Weights of a small segmentation model.
Data: 145000 training examples, 11.8 epochs.
Rows from block 2 of the encoder, named by matrix and row number. Each number is 200 + 30 x the weight over its row's rms, rounded and kept within 0 to 999. All counts start at 0. After the name is the row's rms in percent of the matrix's.
# fc1: squeeze-excite reduce (encoder.blocks.2.se.fc1.weight, 12x192), inputs 96-191
fc1.0,130,224,191,195,199,197,193,219,252,228,172,191,301,306,220,221,228,193,211,189,190,192,194,224,207,227,203,202,228,183,221,182,213,168,210,239,239,214,197,275,225,273,190,177,212,188,215,232,209,224,238,185,212,181,199,282,227,224,221,176,177,216,260,264,227,215,197,178,198,240,221,251,237,175,244,282,207,207,198,233,214,316,207,201,222,196,214,236,206,203,217,226,211,210,190,201,165
fc1.1,090,131,173,228,202,230,166,225,179,217,212,233,211,168,216,213,247,211,185,200,213,207,217,208,232,195,233,213,179,262,201,240,205,202,193,207,199,193,151,180,224,140,208,213,174,192,229,153,185,120,198,229,204,195,230,198,204,214,177,225,201,207,197,180,208,199,267,207,216,229,203,207,151,275,207,167,181,211,173,256,190,213,255,187,179,208,234,151,239,230,218,184,217,222,248,163,234
fc1.2,143,202,243,186,209,203,225,145,190,151,197,203,129,115,175,207,215,221,201,227,194,190,220,176,205,188,179,187,195,122,242,207,182,243,218,179,224,160,202,144,184,208,198,224,209,206,183,225,196,209,199,223,199,197,188,116,220,190,210,255,201,206,160,189,213,210,201,242,219,163,197,184,188,209,166,180,177,181,216,172,214,65,194,221,200,211,191,213,246,194,218,185,210,202,205,215,232
fc1.3,097,210,205,218,242,185,252,209,178,246,182,187,165,194,176,253,258,206,181,217,206,220,211,232,187,224,237,205,200,248,174,232,267,164,177,212,123,160,210,195,221,160,214,209,195,205,217,205,227,177,222,197,204,193,200,212,182,227,180,142,216,207,141,186,243,147,247,222,189,241,236,236,208,224,270,203,276,200,208,226,217,214,219,234,245,240,222,182,152,210,250,225,222,230,199,188,137
fc1.4,042,244,231,182,201,167,145,236,138,197,220,198,192,256,164,152,233,150,213,221,189,215,221,171,204,179,137,205,182,220,238,175,191,190,174,214,201,194,181,210,190,145,202,175,250,160,202,191,160,216,195,141,222,211,211,235,167,204,134,202,179,204,179,150,183,206,152,206,166,207,218,156,124,150,244,163,213,169,227,172,226,152,201,234,215,177,139,182,186,177,165,199,234,184,217,203,196
fc1.5,053,179,184,172,181,177,186,154,194,217,213,174,182,209,159,193,162,181,162,179,222,163,163,159,196,172,156,197,142,191,155,162,219,193,188,186,177,212,168,191,200,188,157,175,216,223,178,169,179,168,143,171,139,185,160,207,167,179,169,185,176,163,170,162,221,180,202,209,168,166,218,199,177,174,184,223,211,201,198,199,189,206,220,162,178,169,180,219,172,175,211,218,208,137,157,159,232
fc1.6,091,208,240,206,207,236,262,213,158,206,208,191,129,116,186,229,191,197,193,244,235,215,210,199,214,182,238,198,201,215,197,235,217,202,206,185,189,214,203,176,223,143,191,217,200,193,180,219,220,215,207,206,218,204,266,131,227,209,246,190,198,205,162,142,196,199,188,241,215,186,237,185,167,221,194,142,197,178,243,175,169,88,208,202,201,215,219,189,161,212,201,208,238,182,236,184,195
fc1.7,108,189,231,189,173,202,191,178,204,113,225,204,213,193,184,187,203,222,211,219,199,187,215,180,205,175,169,216,209,111,239,208,165,267,222,202,229,221,201,135,222,237,225,218,223,230,201,236,213,247,199,237,209,182,192,157,235,206,211,263,245,207,181,199,202,233,174,229,212,169,216,165,206,222,126,181,134,195,215,136,196,161,214,205,210,189,217,235,253,220,210,176,197,170,200,224,245
fc1.8,096,210,194,182,193,248,189,196,192,150,247,200,193,186,218,194,176,204,222,227,224,197,218,198,253,188,199,225,243,162,220,226,156,200,205,222,213,256,189,103,217,205,216,174,227,200,229,215,225,211,214,193,203,149,246,162,223,239,233,209,204,213,204,233,208,254,188,189,208,198,197,190,217,243,149,251,142,183,217,114,217,161,244,197,184,204,220,221,199,208,195,182,177,162,227,200,145
fc1.9,052,212,124,164,196,205,200,189,245,203,200,188,215,234,205,150,181,164,214,162,170,171,211,123,180,152,204,194,210,239,214,139,152,218,199,181,249,199,179,201,157,186,167,183,145,131,196,167,184,110,239,163,209,184,140,191,195,175,120,155,192,148,214,244,151,185,183,129,173,140,188,188,177,173,178,213,172,179,177,151,178,182,193,223,180,223,207,194,233,150,194,153,190,170,195,169,196
fc1.10,110,237,260,216,198,177,243,199,210,191,200,183,172,164,169,199,213,233,226,187,220,187,207,208,176,196,167,189,234,160,204,207,216,196,237,198,219,193,248,226,197,253,186,265,238,190,171,238,214,261,166,210,225,254,190,204,225,188,258,201,235,214,209,217,211,223,187,247,208,165,218,205,227,141,199,210,214,223,222,158,205,152,187,219,227,218,216,234,174,213,186,194,220,208,192,252,227
fc1.11,127,202,209,189,209,208,207,201,177,139,236,215,137,99,205,174,183,206,210,219,206,194,225,180,227,193,193,201,199,169,238,215,146,234,196,179,212,197,179,138,198,180,219,232,208,221,205,224,221,200,183,216,217,180,197,109,217,192,218,252,214,212,184,162,192,215,199,265,210,168,213,177,196,208,138,186,142,181,205,146,190,93,224,204,220,225,210,225,251,223,200,204,212,205,220,204,211